From a checkpoint of a small sound classifier.
Model: 8.77M parameters, mfcc input, widths [96, 96, 96].
Training: muon at rate 0.016, 1000 steps.
Data: trained on tunes sung on syllables by a formant synthesiser, 39062 training examples, 1.6 epochs.
Rows from block 7, named by matrix and row number. Each number is 50 + 12 x the weight over the matrix's rms, rounded and kept within 0 to 99. All counts start at 0.
# weight_hh_l0: LSTM recurrent weights (gates i, f, g, o stacked) (model.rnn.3.rnn.weight_hh_l0, 1024x256), inputs 128-255
weight_hh_l0.23:53 56 75 69 31 62 63 49 43 37 43 55 45 56 75 66 42 58 64 52 36 50 38 51 54 65 41 37 75 36 24 53 72 44 51 56 57 30 47 50 38 57 56 60 47 47 52 56 63 47 66 68 38 56 49 55 29 68 66 49 42 36 52 56 55 35 46 65 54 46 46 66 48 51 71 26 66 68 73 46 46 40 57 56 64 37 52 44 33 34 48 51 45 81 49 39 58 39 69 56 64 40 58 60 46 52 66 56 61 66 50 38 34 42 46 50 47 58 69 56 33 31 36 58 33 49 57 57
weight_hh_l0.24:60 19 46 53 66 52 62 44 43 48 34 34 51 44 51 70 49 50 66 59 55 37 51 46 59 36 35 76 64 44 54 47 54 45 45 70 43 45 36 45 58 28 61 50 56 37 64 44 69 39 52 48 35 60 66 42 50 62 36 54 44 38 27 45 36 46 46 51 48 43 58 57 37 63 51 41 46 35 54 76 33 60 52 63 50 49 43 49 45 59 41 69 59 48 37 59 57 43 68 46 73 53 38 43 68 29 31 54 33 35 42 41 55 54 56 58 50 47 36 66 16 58 54 48 72 56 50 47
weight_hh_l0.25:48 57 51 58 37 58 32 61 53 61 59 42 32 49 52 71 39 55 55 77 52 44 60 53 56 18 56 41 60 47 42 31 49 48 30 40 50 50 66 49 37 60 64 57 54 70 43 60 36 60 63 46 52 45 47 66 54 37 35 55 43 62 27 45 61 42 59 40 49 51 43 36 59 49 48 47 52 46 42 44 51 45 40 55 48 72 34 26 42 46 44 56 61 39 72 48 49 48 71 45 45 37 47 51 36 47 60 56 55 40 50 34 53 52 45 43 38 58 48 35 49 38 59 67 52 56 52 67
weight_hh_l0.26:65 54 35 40 37 48 33 54 28 55 53 52 62 41 30 55 61 68 82 38 42 47 56 37 79 48 60 28 48 86 74 57 42 57 34 52 65 58 39 50 29 34 72 41 43 38 60 48 00 84 59 59 56 55 51 35 42 48 46 30 52 40 49 60 62 31 59 47 51 53 40 34 44 44 56 45 63 38 64 48 41 57 53 51 57 44 53 54 53 42 64 42 48 43 61 37 62 49 38 63 59 40 58 38 29 49 49 60 26 28 52 30 61 52 39 61 51 77 47 65 41 39 64 48 32 63 45 38
weight_hh_l0.27:49 45 39 49 69 57 38 52 52 62 42 46 52 40 53 65 53 42 59 43 76 62 52 46 38 59 30 27 37 72 52 56 53 38 34 37 62 47 31 43 39 52 56 62 70 57 73 64 53 60 50 46 51 44 49 72 75 47 31 55 50 56 45 40 56 48 35 26 65 65 31 50 76 53 33 43 50 43 20 54 74 56 54 35 64 40 42 34 44 52 47 53 49 47 43 44 50 66 38 42 40 46 39 40 29 63 64 55 30 51 49 50 52 46 55 49 52 53 48 58 65 53 51 45 74 46 30 26
weight_hh_l0.28:33 51 37 55 41 44 47 48 44 44 49 60 56 56 40 38 69 32 49 55 51 63 53 40 47 43 59 57 59 64 33 47 63 42 66 53 62 54 66 52 51 54 34 64 38 39 30 56 54 57 65 47 42 62 62 50 46 61 53 55 50 53 36 59 61 50 54 18 75 47 43 58 58 56 49 70 38 51 65 22 35 45 63 60 51 73 29 65 43 63 58 45 60 48 27 64 58 48 56 62 48 35 34 43 53 57 51 25 65 50 53 60 47 37 65 48 71 62 60 32 37 56 44 62 52 42 50 51
weight_hh_l0.29:49 55 44 51 57 56 26 41 51 44 76 61 39 56 39 22 41 53 53 56 38 55 51 35 47 59 52 55 49 47 50 70 58 43 43 46 56 73 24 70 37 25 53 45 65 57 69 41 58 66 47 37 45 53 66 56 54 27 52 39 60 50 49 61 44 56 53 36 26 39 59 56 29 40 36 41 49 68 60 62 65 51 53 58 44 34 55 63 43 42 33 46 56 46 51 32 67 68 47 68 49 65 54 49 47 57 66 52 54 56 51 39 37 38 54 53 54 52 52 51 34 25 67 53 37 30 51 49
weight_hh_l0.30:46 44 58 64 48 44 52 50 43 60 58 34 50 74 31 48 63 81 59 39 49 62 54 45 56 47 62 36 64 63 43 32 68 44 65 35 61 65 46 47 49 63 47 61 57 68 49 37 59 57 45 41 59 66 44 38 56 68 49 33 34 70 20 42 36 50 51 36 40 43 29 41 42 53 40 34 80 93 70 29 42 60 22 37 62 56 39 49 40 41 65 42 39 60 41 48 54 45 77 43 61 60 62 37 57 42 37 61 52 72 45 48 38 39 44 65 58 57 85 72 40 38 50 70 53 56 48 49
weight_hh_l0.31:55 56 76 44 41 53 45 49 47 53 46 41 63 57 46 74 52 56 50 36 23 33 70 40 52 32 27 58 38 42 67 52 48 32 55 58 47 59 40 74 42 48 54 47 34 48 55 31 57 44 53 43 46 37 30 46 32 25 51 40 45 51 31 51 22 27 46 65 49 51 50 59 66 58 48 56 48 48 42 58 45 57 72 45 40 54 56 34 52 67 82 45 56 43 41 52 45 42 52 47 36 46 41 65 66 67 51 43 41 47 53 44 33 51 41 65 54 39 41 53 52 68 36 58 58 43 56 76
weight_hh_l0.32:49 69 65 38 68 53 28 50 60 60 67 70 42 57 52 56 42 51 54 66 50 49 44 42 71 28 47 38 41 57 46 56 52 48 60 62 74 24 44 49 43 44 60 68 61 62 61 46 47 53 62 53 42 44 40 69 45 23 45 54 60 57 48 57 64 46 39 59 41 49 29 50 58 47 48 30 53 60 55 61 55 42 54 42 57 59 47 48 44 49 54 64 31 37 49 34 62 67 43 39 61 67 51 54 22 57 50 63 49 56 48 55 58 35 53 47 46 49 42 45 60 55 35 68 59 41 43 61
weight_hh_l0.33:47 66 49 53 58 46 69 66 35 43 54 42 58 45 41 41 40 77 54 49 53 44 55 48 50 43 48 62 45 54 29 54 66 61 55 60 60 43 57 38 50 35 31 53 45 44 56 49 55 45 35 69 51 23 35 44 58 69 57 39 44 46 68 55 66 39 48 50 47 56 59 60 74 62 61 54 65 48 52 56 60 56 64 41 36 58 56 36 49 43 50 50 37 40 54 59 81 57 44 59 50 59 45 43 45 56 43 54 49 44 22 47 61 56 67 34 50 56 56 55 41 48 37 54 49 25 32 51
weight_hh_l0.34:47 41 44 46 77 31 80 57 58 40 65 59 44 30 46 49 56 60 52 32 29 51 30 54 33 50 52 42 61 41 36 65 62 71 39 55 42 40 49 47 31 70 57 62 46 36 45 58 50 14 64 48 61 59 47 58 52 19 64 48 51 49 42 40 50 50 52 52 53 41 39 40 78 42 54 56 69 47 43 56 53 40 31 43 66 55 39 63 41 39 56 55 41 38 64 49 47 50 36 44 43 42 53 59 54 62 59 61 34 54 32 55 55 44 62 45 69 55 37 49 29 47 53 49 33 28 44 44
weight_hh_l0.35:43 67 44 71 71 50 26 50 53 61 20 55 53 60 25 59 51 55 36 16 43 64 54 24 26 62 47 49 49 50 67 59 55 53 46 53 47 64 43 46 44 52 60 49 52 30 36 28 50 41 74 68 43 30 26 62 33 51 49 52 56 58 42 48 53 51 33 45 53 58 51 31 50 55 54 47 59 34 38 42 27 69 44 51 44 31 63 60 52 50 30 60 54 55 46 57 37 62 73 60 48 31 62 48 68 66 59 39 34 57 55 62 38 42 63 74 45 58 59 70 72 46 51 56 58 37 39 61
weight_hh_l0.36:50 49 61 81 55 48 35 40 58 51 51 50 40 55 47 42 42 44 45 45 45 49 42 44 35 51 51 54 39 40 63 59 45 51 63 44 44 29 40 52 63 74 60 53 59 42 54 30 27 32 41 52 59 50 49 43 44 50 33 43 41 51 58 51 41 52 56 39 59 22 54 46 53 43 51 64 40 66 52 48 43 67 60 62 56 55 37 33 59 32 39 47 41 57 39 24 46 82 54 65 56 53 60 42 45 67 39 59 59 46 48 38 66 74 45 54 52 48 57 63 51 37 50 56 54 61 55 53
weight_hh_l0.37:31 52 39 51 65 42 57 56 46 57 47 46 43 42 50 53 42 54 54 53 74 65 44 65 37 49 57 73 61 25 51 36 41 55 54 41 50 81 52 61 35 62 61 46 57 63 62 49 59 70 50 51 62 53 57 57 48 51 68 42 37 38 67 50 53 44 40 34 34 46 77 34 45 46 38 45 40 77 47 58 37 55 60 44 46 53 48 55 46 62 63 72 57 45 67 64 57 50 44 45 42 38 65 52 41 41 42 56 56 42 52 54 50 47 54 44 30 49 50 50 76 61 37 39 62 47 73 55
weight_hh_l0.38:45 49 37 68 48 42 38 34 58 43 59 38 36 72 46 31 37 54 61 64 46 37 57 55 22 44 47 56 70 28 31 52 34 75 58 52 66 72 36 53 30 58 64 60 43 35 43 40 59 66 38 39 62 61 44 47 59 61 56 60 64 30 32 32 34 67 72 46 48 38 59 50 46 43 41 24 54 39 44 38 39 55 37 49 46 40 48 43 53 33 50 74 61 38 52 43 46 48 42 63 43 64 50 47 60 40 68 48 55 60 56 54 60 60 46 38 42 16 62 20 43 47 55 64 68 34 36 62
weight_hh_l0.39:90 42 47 55 62 73 53 39 39 60 44 43 58 57 43 52 48 52 61 55 51 67 51 34 38 56 38 39 71 54 46 48 57 45 43 55 65 43 65 50 56 62 48 48 39 55 30 30 53 40 38 58 43 42 40 45 64 41 61 29 50 58 49 50 49 44 54 33 43 50 39 53 63 32 37 38 61 53 51 42 43 40 55 59 60 42 58 71 54 58 32 56 52 36 33 63 32 49 64 54 51 53 38 57 66 37 34 39 59 40 57 35 53 26 62 62 58 47 58 57 41 64 41 52 39 40 48 40
weight_hh_l0.40:50 55 56 51 54 45 42 54 54 65 45 25 59 35 51 47 36 48 64 50 65 51 55 45 52 61 57 20 49 46 61 42 33 71 65 38 49 41 46 48 57 59 47 34 35 49 60 42 54 61 70 25 65 67 51 49 47 57 58 68 21 51 42 29 46 69 51 43 49 50 56 44 59 62 64 51 63 39 42 30 77 35 54 61 51 56 45 50 44 51 60 55 57 75 50 64 41 45 54 61 85 65 37 65 48 42 62 50 42 33 45 66 39 73 53 47 59 58 61 51 35 45 62 33 79 67 62 56
weight_hh_l0.41:41 68 38 65 29 40 48 55 57 50 64 63 76 36 50 41 50 40 47 49 65 39 45 33 41 43 50 57 58 62 46 54 61 50 49 51 40 59 41 64 45 49 29 57 40 56 58 36 40 30 35 71 46 68 61 52 28 55 54 40 55 72 49 59 54 49 54 81 70 59 60 37 53 61 45 54 53 38 47 34 41 53 37 58 36 36 45 61 59 59 48 50 65 41 65 48 39 59 60 60 39 38 51 50 57 48 32 61 45 63 60 44 60 77 14 54 41 56 37 53 53 51 55 57 64 24 46 69
weight_hh_l0.42:67 75 60 58 60 68 67 51 43 69 34 57 57 42 37 35 57 23 47 52 59 50 57 63 37 35 42 53 60 61 54 23 49 60 45 37 69 58 61 57 59 66 43 52 70 40 68 58 46 45 60 38 46 41 45 43 46 58 41 46 50 45 48 43 54 62 38 52 41 58 52 54 55 48 56 71 43 51 51 49 46 59 46 46 44 85 43 34 54 45 49 64 46 50 74 37 56 53 59 64 40 44 36 58 60 50 59 50 58 55 61 60 55 50 39 60 34 54 42 39 67 55 70 63 50 41 57 37
weight_hh_l0.43:73 50 45 30 58 63 41 45 17 43 44 46 65 51 63 45 40 63 55 52 57 65 36 50 46 43 57 52 50 65 53 40 54 60 68 53 47 31 43 72 53 54 66 43 59 44 58 44 62 79 48 55 44 52 33 47 54 47 77 51 50 20 56 28 50 36 63 23 45 37 36 36 49 45 51 25 49 54 58 58 42 38 48 34 47 46 46 40 46 67 59 61 57 75 47 45 74 51 50 75 65 71 57 45 22 66 62 55 47 46 48 60 55 48 50 67 55 60 59 69 48 38 37 44 57 32 53 63
weight_hh_l0.44:55 54 48 34 47 41 38 62 59 62 35 48 73 65 46 68 38 49 48 56 58 49 37 47 60 42 50 38 59 46 42 60 47 41 69 48 61 35 87 54 48 59 28 48 59 57 48 60 45 43 66 53 68 46 49 55 43 45 40 66 47 54 72 33 55 42 44 56 49 61 46 44 44 50 52 47 49 55 48 59 45 50 50 43 50 32 23 65 59 63 43 64 29 65 54 64 35 39 35 47 51 60 38 46 66 48 44 46 42 50 67 42 68 62 59 51 65 30 63 51 57 45 45 50 48 46 45 59
weight_hh_l0.45:44 36 46 40 50 42 60 60 64 49 50 49 48 52 42 59 52 41 44 69 51 50 45 55 39 21 62 47 67 37 55 59 65 64 35 34 37 44 43 45 56 59 37 39 48 31 57 50 42 63 45 52 68 46 51 35 40 50 39 43 58 39 54 56 38 57 40 59 59 59 50 46 54 49 65 57 70 50 66 38 57 43 71 37 49 37 84 57 73 53 67 58 66 46 51 43 45 41 62 52 45 62 45 48 36 49 80 38 42 43 55 48 31 73 41 49 52 58 51 57 58 55 50 54 51 39 55 54
weight_hh_l0.46:35 46 34 63 45 50 51 55 39 57 39 61 57 43 56 60 59 26 27 71 44 35 58 60 52 45 41 14 35 61 73 36 31 61 56 48 38 61 49 59 54 57 62 59 59 34 64 44 36 42 50 68 40 73 36 44 39 59 34 51 43 63 48 44 36 56 79 64 67 47 36 35 73 52 60 49 54 35 48 40 65 44 50 56 44 52 68 75 46 59 79 48 46 43 65 40 36 44 51 51 38 55 40 60 59 60 51 57 52 52 36 65 42 61 40 65 38 49 59 49 52 46 53 38 50 63 58 61
weight_hh_l0.47:31 46 41 55 54 44 33 45 38 62 44 35 30 62 52 58 48 69 40 57 62 45 61 56 44 29 42 23 58 45 56 48 42 34 69 46 51 37 56 55 35 64 44 59 45 63 57 50 31 56 40 65 67 64 41 36 51 58 26 47 45 54 54 47 53 59 63 78 54 73 65 50 49 61 56 41 48 39 34 48 75 52 41 67 45 46 55 40 55 78 43 61 48 50 33 50 48 69 42 29 42 46 55 55 54 47 41 50 61 59 64 70 30 56 27 54 72 29 62 66 52 52 49 39 46 62 49 28
weight_hh_l0.48:56 64 47 37 54 62 37 58 51 28 73 49 54 61 61 52 42 48 44 38 57 52 32 59 53 44 69 67 46 51 84 47 54 60 76 43 41 54 51 55 56 38 25 46 80 48 48 31 54 46 49 43 65 45 44 45 60 41 58 46 47 58 71 46 37 66 53 58 58 60 35 39 54 50 47 74 48 61 38 43 42 46 43 60 55 58 59 48 61 75 67 56 47 58 30 54 64 43 60 67 25 49 34 51 52 70 49 40 42 30 37 90 57 51 41 57 59 39 44 39 37 41 45 45 38 50 50 64
weight_hh_l0.49:48 48 41 60 59 66 65 27 42 48 52 37 58 45 51 42 55 58 54 47 46 57 48 44 64 44 26 43 37 56 56 42 33 41 53 53 51 47 42 24 55 41 56 31 67 50 49 50 47 30 43 69 53 52 37 67 60 62 56 59 63 45 40 31 53 42 75 61 49 48 47 48 77 45 53 42 63 37 53 29 48 47 52 40 70 37 42 70 61 51 57 54 59 37 50 48 43 64 60 15 58 55 77 40 31 53 60 40 73 41 44 60 44 39 22 44 57 54 67 44 50 59 50 50 60 27 36 57
weight_hh_l0.50:34 62 53 55 58 51 42 61 62 57 62 39 34 37 39 58 64 58 50 42 59 39 53 49 48 42 38 49 37 23 53 56 57 24 80 35 38 52 51 59 36 58 46 60 21 58 49 47 55 57 49 37 40 46 48 59 38 46 48 61 49 58 24 44 61 30 70 48 49 45 44 47 53 49 58 40 65 76 56 55 55 38 55 51 43 43 68 59 58 43 38 44 29 49 54 60 46 39 46 52 78 58 63 64 64 70 53 46 50 50 43 48 45 53 74 44 48 47 71 45 43 45 57 36 65 41 64 51
weight_hh_l0.51:33 66 39 55 57 63 45 32 37 61 50 58 63 41 51 59 48 38 39 27 52 54 48 61 34 46 41 53 66 62 75 56 52 60 43 71 53 75 54 55 46 24 45 59 53 62 51 60 59 63 54 51 56 62 45 78 60 46 74 63 66 38 32 32 47 33 64 50 66 46 58 44 42 55 50 56 54 52 50 21 55 48 61 48 55 58 51 55 49 50 49 44 60 49 65 40 34 34 70 39 56 43 44 73 45 53 41 56 48 64 70 55 42 48 57 51 43 43 35 43 61 61 75 50 58 55 67 57
weight_hh_l0.52:40 54 42 65 62 52 35 58 36 26 42 53 41 48 50 65 49 57 43 41 52 53 36 36 67 40 59 67 58 36 38 41 55 58 47 60 52 45 60 39 22 60 39 52 64 52 55 35 37 29 41 63 47 37 69 55 54 70 70 59 52 41 52 52 48 45 41 60 44 68 71 66 58 46 57 55 49 58 37 60 42 60 49 59 49 35 73 40 54 55 68 77 59 47 58 57 53 54 74 47 39 65 44 44 46 65 51 51 27 70 48 56 36 44 69 71 62 50 46 63 61 47 52 55 61 20 47 47
weight_hh_l0.53:60 57 50 46 43 51 44 37 39 39 65 42 53 51 44 58 63 38 72 48 49 44 33 50 60 48 38 45 52 53 49 43 43 48 55 45 31 38 51 55 42 39 65 60 65 51 50 60 34 68 58 56 33 63 41 57 54 44 45 58 69 56 53 52 52 34 58 57 35 51 52 59 60 67 45 46 29 48 56 28 63 63 58 59 38 42 57 33 31 40 61 50 57 32 49 25 46 65 46 49 49 41 58 26 36 38 62 57 61 64 43 61 33 51 42 45 40 40 52 56 41 42 42 48 47 45 42 46
weight_hh_l0.54:45 71 49 60 25 54 57 58 57 47 66 47 52 46 32 56 32 49 49 55 42 63 37 46 57 37 71 42 60 47 20 57 39 49 53 60 49 66 66 46 42 36 61 64 53 56 37 55 66 69 46 60 79 56 33 52 45 40 42 69 43 47 59 61 57 49 42 51 57 67 38 25 40 74 61 39 56 51 57 36 57 39 46 59 32 52 88 47 60 44 49 43 56 64 67 59 64 57 56 46 55 44 48 30 50 46 62 51 32 54 55 66 46 34 41 64 65 55 46 46 44 40 21 37 52 52 42 56
weight_hh_l0.55:49 58 39 65 44 62 43 51 53 53 54 38 71 54 56 80 48 51 67 62 62 79 40 56 40 50 55 52 59 36 54 24 45 52 54 59 52 40 43 50 63 45 57 36 31 66 55 50 43 50 59 46 62 36 38 40 83 48 52 52 38 52 63 63 43 53 66 58 40 37 48 53 37 47 66 45 42 31 55 45 53 55 32 37 34 16 38 36 53 55 69 48 49 53 46 62 33 50 41 44 44 42 62 32 40 43 65 41 53 54 44 60 59 66 52 62 42 53 50 59 68 51 30 52 63 45 55 39
weight_hh_l0.56:60 38 23 66 65 51 48 56 20 40 31 54 44 48 55 48 37 45 54 41 65 70 35 56 50 30 49 56 45 50 40 69 41 47 56 23 26 46 33 28 55 51 55 60 33 66 33 36 64 42 44 33 64 60 43 56 53 54 79 22 68 43 34 75 42 39 61 27 35 53 53 48 45 55 59 53 44 52 25 55 43 42 51 48 70 61 67 44 57 44 70 58 34 34 41 59 45 40 57 53 52 55 53 42 50 56 55 62 49 51 70 33 47 40 58 18 53 32 77 34 58 52 48 44 55 54 41 35
weight_hh_l0.57:51 56 53 42 49 54 55 55 51 57 40 44 53 43 60 47 31 43 54 58 49 31 30 38 33 61 73 53 43 50 33 60 45 35 36 32 47 15 55 51 50 44 42 61 61 61 65 53 48 57 48 52 64 46 24 37 57 45 38 55 55 43 30 66 78 59 51 64 69 59 49 40 59 48 46 42 51 40 65 35 58 76 57 84 43 72 39 58 51 30 29 51 69 35 53 52 61 39 60 26 56 70 43 29 40 52 55 30 51 66 53 53 54 74 43 52 49 67 41 72 48 42 37 34 92 69 49 48
weight_hh_l0.58:49 42 50 34 58 21 63 54 52 67 61 45 43 30 68 60 55 60 61 47 31 50 50 60 50 50 40 46 69 47 38 64 60 55 61 57 50 72 38 61 69 61 42 49 51 65 40 41 58 48 52 60 50 51 20 36 49 46 53 59 51 50 54 72 60 32 67 51 28 48 70 41 50 50 50 51 49 67 45 46 41 36 51 57 19 48 37 48 54 56 57 37 46 52 54 46 58 49 43 49 73 27 47 78 54 49 62 61 57 58 18 57 54 71 33 58 27 49 65 64 65 41 38 56 54 53 44 51
weight_hh_l0.59:55 56 46 61 37 30 50 72 32 62 65 39 55 58 52 71 49 35 40 51 35 50 31 38 65 51 53 33 70 54 61 52 53 89 65 13 34 65 57 70 61 58 35 40 40 71 50 57 64 45 57 56 52 41 60 33 43 65 51 42 60 59 54 48 75 54 47 61 34 32 35 44 45 62 17 59 38 23 28 50 53 78 63 54 72 51 43 58 48 45 46 50 46 47 65 40 21 48 53 41 46 52 51 35 30 56 47 57 27 56 44 62 43 51 61 41 41 69 20 43 32 58 66 54 52 37 61 90
weight_hh_l0.60:63 38 39 76 39 44 43 57 58 33 55 63 66 50 49 56 33 41 65 51 54 39 48 48 53 46 31 78 43 70 33 51 71 56 57 42 60 40 67 69 62 56 60 42 58 55 63 44 62 51 67 17 30 43 56 51 66 52 81 33 44 84 59 37 52 58 48 52 51 44 51 43 50 58 60 65 56 51 35 55 41 64 46 43 78 47 43 40 30 42 43 32 38 40 44 54 76 53 55 59 39 57 46 44 47 46 38 30 48 41 39 69 50 61 53 42 68 48 45 60 49 39 61 51 47 51 74 52
weight_hh_l0.61:64 34 41 37 63 56 56 45 67 58 45 55 56 46 39 49 51 18 39 50 47 57 36 41 35 50 60 62 64 34 65 54 72 16 34 58 44 37 40 68 47 45 51 48 53 36 52 64 42 47 58 56 36 56 55 56 53 55 59 53 26 48 45 43 37 55 74 53 51 40 65 52 59 72 53 55 55 64 42 56 42 55 53 40 31 66 40 48 46 56 74 51 57 59 24 37 48 52 59 42 50 50 65 43 47 50 56 88 50 53 44 50 58 52 31 37 29 65 32 38 60 44 52 36 57 57 52 41
weight_hh_l0.62:67 43 32 57 55 35 51 33 30 45 67 49 53 69 56 54 25 46 67 54 54 42 40 46 53 44 44 65 48 62 37 56 34 45 45 45 45 53 61 66 39 51 48 41 57 47 50 60 53 50 55 17 75 46 54 41 61 54 34 37 66 49 55 55 43 37 65 46 52 45 59 51 55 39 65 41 53 52 61 45 49 49 54 52 53 52 29 47 43 58 41 66 69 47 61 44 55 68 60 39 54 44 67 64 33 37 32 54 52 63 54 69 40 39 49 52 46 55 59 36 45 49 42 54 52 44 52 36
weight_hh_l0.63:49 38 36 52 36 52 43 42 50 52 45 68 43 48 39 28 60 45 33 46 39 57 57 23 50 49 57 34 44 62 50 38 52 49 68 49 47 40 53 59 55 64 47 56 63 19 64 76 30 52 59 46 57 39 54 70 63 33 68 45 32 49 40 53 39 60 48 60 47 53 52 38 51 45 57 40 45 20 54 10 49 82 36 45 44 64 51 54 44 64 60 44 47 62 47 35 47 50 42 43 57 71 47 59 75 34 51 63 53 57 46 68 59 62 68 77 72 52 44 49 55 62 42 63 57 35 34 63
weight_hh_l0.64:32 68 42 51 73 41 45 42 38 54 17 41 63 47 66 55 53 61 49 56 48 49 22 47 37 47 50 38 49 49 56 50 68 65 43 26 55 49 54 45 33 38 35 68 32 39 51 57 50 45 41 51 49 81 48 63 62 63 38 69 34 51 53 40 64 43 40 44 51 58 65 45 74 57 63 58 72 70 62 58 56 52 42 53 47 59 60 57 30 39 48 52 52 68 58 50 36 46 47 51 59 51 56 36 51 34 47 28 55 30 55 53 45 63 47 37 46 16 47 70 41 68 48 75 70 47 49 47
weight_hh_l0.65:25 69 67 55 53 41 38 39 67 48 41 48 53 60 57 41 54 41 50 26 55 45 50 65 41 33 50 63 63 34 46 54 39 43 31 73 72 40 58 43 58 62 46 58 53 54 55 64 45 61 31 62 50 45 36 38 58 57 60 51 52 56 40 49 38 55 30 59 69 57 46 61 56 49 42 38 62 48 61 59 74 47 43 61 55 67 54 24 29 55 51 33 63 42 56 30 56 50 52 46 67 55 63 61 54 51 51 57 57 66 54 49 51 51 45 37 35 57 45 56 70 53 44 37 51 59 56 58
weight_hh_l0.66:53 23 40 50 39 54 38 39 40 66 37 43 55 58 57 58 35 60 63 55 53 52 57 69 63 75 41 59 75 46 31 48 42 49 75 39 55 47 56 50 47 67 58 57 53 30 64 44 29 69 59 24 50 35 56 65 69 48 47 43 45 39 52 55 51 45 63 69 40 47 73 38 38 60 63 45 42 32 52 46 40 46 65 54 55 66 60 31 57 53 04 70 57 65 55 32 50 38 46 59 44 49 64 42 56 54 44 54 50 50 42 46 35 56 60 45 51 48 52 61 54 54 60 39 35 34 56 15
weight_hh_l0.67:48 55 65 39 49 50 56 34 55 26 41 51 42 51 51 61 33 30 54 39 44 48 72 21 46 34 35 49 42 44 56 53 58 57 58 37 74 56 54 47 54 55 73 58 69 63 50 50 52 54 43 48 20 40 59 51 65 25 48 45 55 59 56 47 45 51 39 66 43 56 57 59 56 37 46 48 54 33 57 34 52 74 59 29 45 35 38 37 72 54 42 66 53 49 54 56 62 53 69 39 61 22 59 68 29 39 70 54 48 53 52 45 53 43 57 72 54 44 51 48 42 38 57 17 43 59 46 39
weight_hh_l0.68:65 52 54 52 53 36 77 39 61 52 37 47 58 62 52 59 58 32 67 25 28 30 28 35 55 58 63 41 57 35 32 54 58 55 62 44 45 45 39 29 59 63 63 58 64 40 67 62 65 49 51 38 62 46 29 38 73 39 50 58 44 59 59 55 66 41 45 62 33 48 47 65 61 47 33 48 52 32 51 59 39 55 57 46 48 46 44 48 74 53 50 69 52 53 43 46 62 54 36 43 39 88 30 55 55 37 68 68 52 52 55 54 49 26 62 54 55 53 28 48 25 81 60 43 24 55 73 68
weight_hh_l0.69:49 52 57 47 48 41 58 37 66 43 37 51 67 45 69 51 35 45 57 56 64 45 59 53 52 34 64 33 72 29 67 52 49 28 47 49 51 53 60 47 60 61 43 47 48 54 54 48 50 49 41 61 63 37 40 68 60 40 40 44 48 36 38 40 36 39 45 61 76 51 42 60 59 50 35 67 66 59 47 53 24 50 47 52 60 39 40 40 50 56 47 62 31 56 58 39 46 59 65 47 55 37 55 25 61 72 60 63 39 42 45 67 43 54 42 55 57 76 58 73 47 43 44 53 60 45 64 49
weight_hh_l0.70:64 33 58 57 41 43 62 51 54 52 51 38 37 50 63 59 50 66 67 46 39 52 44 73 68 38 51 42 52 33 61 60 37 48 48 53 39 54 62 40 57 62 54 40 59 55 53 37 42 49 38 44 73 36 37 50 46 29 84 65 69 46 71 66 49 54 64 24 60 45 55 57 54 22 42 47 50 57 31 53 30 67 55 65 46 64 34 48 67 46 49 50 46 51 65 59 37 58 73 41 64 47 75 49 60 69 47 62 51 57 51 40 66 61 42 32 56 50 68 73 37 36 42 69 52 45 42 41
weight_hh_l0.71:36 46 50 51 49 35 38 41 49 83 48 54 58 47 44 78 58 20 47 62 46 64 54 59 59 54 43 45 60 27 65 55 32 46 30 50 55 57 70 69 56 58 49 31 64 40 62 63 54 48 72 49 36 25 50 69 34 77 70 66 61 38 54 48 52 53 58 43 55 39 41 59 53 48 79 67 47 31 52 30 55 56 64 55 48 52 41 68 42 49 68 56 58 47 50 82 53 49 73 50 29 53 51 58 46 35 47 46 41 58 55 26 55 32 47 64 51 45 26 41 31 34 47 68 33 43 51 58
weight_hh_l0.72:38 50 52 58 55 34 46 47 40 59 61 50 52 53 44 54 19 42 32 54 62 29 41 53 51 49 55 40 74 42 52 57 71 45 45 67 56 72 47 48 40 44 70 49 67 56 50 49 49 42 36 40 37 36 67 48 36 22 50 42 43 66 76 64 52 67 69 74 37 30 47 27 42 26 47 40 66 42 52 55 51 61 53 55 38 47 54 68 54 55 64 40 63 67 53 40 68 53 52 40 49 75 62 61 44 57 50 66 61 66 50 49 29 45 59 40 45 65 44 65 58 58 56 58 55 59 54 65
weight_hh_l0.73:59 36 33 54 59 49 35 45 47 47 40 61 39 45 38 64 37 72 44 56 50 64 54 48 49 72 51 40 62 38 65 32 40 57 36 47 72 37 45 61 45 62 60 55 58 52 51 31 67 47 47 50 43 34 44 50 49 46 48 69 72 35 63 39 51 43 45 47 49 57 57 48 36 37 48 50 38 26 51 52 62 52 73 55 58 74 57 67 44 44 37 57 29 56 49 27 41 49 75 50 37 32 43 46 53 64 36 66 58 49 51 53 52 62 47 32 24 64 42 41 58 48 68 44 41 73 56 53
weight_hh_l0.74:35 65 53 60 52 44 40 48 43 41 34 53 35 48 46 44 52 45 55 46 49 51 49 20 35 61 44 61 52 38 49 54 60 55 41 42 71 45 54 57 66 51 50 51 28 56 42 47 46 51 29 46 63 64 62 40 51 56 77 49 45 52 39 34 68 59 37 51 57 60 32 44 41 34 63 65 62 41 37 43 32 58 62 61 47 59 69 54 70 47 36 52 46 52 54 22 46 63 45 49 60 39 43 51 56 52 43 45 61 21 57 59 50 50 35 59 57 37 50 46 52 46 55 58 41 35 44 21
weight_hh_l0.75:41 41 44 40 53 49 33 64 62 50 41 64 49 34 66 62 25 61 47 35 48 62 43 49 27 42 56 49 40 39 57 41 71 44 49 59 29 42 44 43 44 58 46 30 51 39 54 52 57 39 64 47 40 67 63 51 42 44 57 56 45 40 40 76 65 60 32 47 14 56 51 33 44 55 58 56 42 41 56 55 51 52 46 42 54 41 69 49 31 60 48 44 39 56 63 43 44 65 36 49 31 24 68 52 42 44 25 34 36 45 36 64 49 52 41 52 32 34 49 44 51 37 54 47 63 41 36 51
weight_hh_l0.76:55 44 67 49 34 24 33 45 41 50 80 44 45 53 42 61 53 43 49 48 49 47 21 55 41 75 35 49 50 43 32 34 51 64 63 44 36 30 42 44 36 39 30 45 55 58 65 45 42 44 64 58 63 32 57 53 52 63 44 60 49 39 48 48 52 42 46 43 56 56 49 61 35 42 37 63 38 52 54 55 42 63 34 67 59 58 52 47 54 44 57 58 46 30 19 61 46 50 49 32 53 59 41 51 53 57 62 54 51 37 64 27 34 66 51 57 52 54 76 45 58 33 60 48 39 46 73 48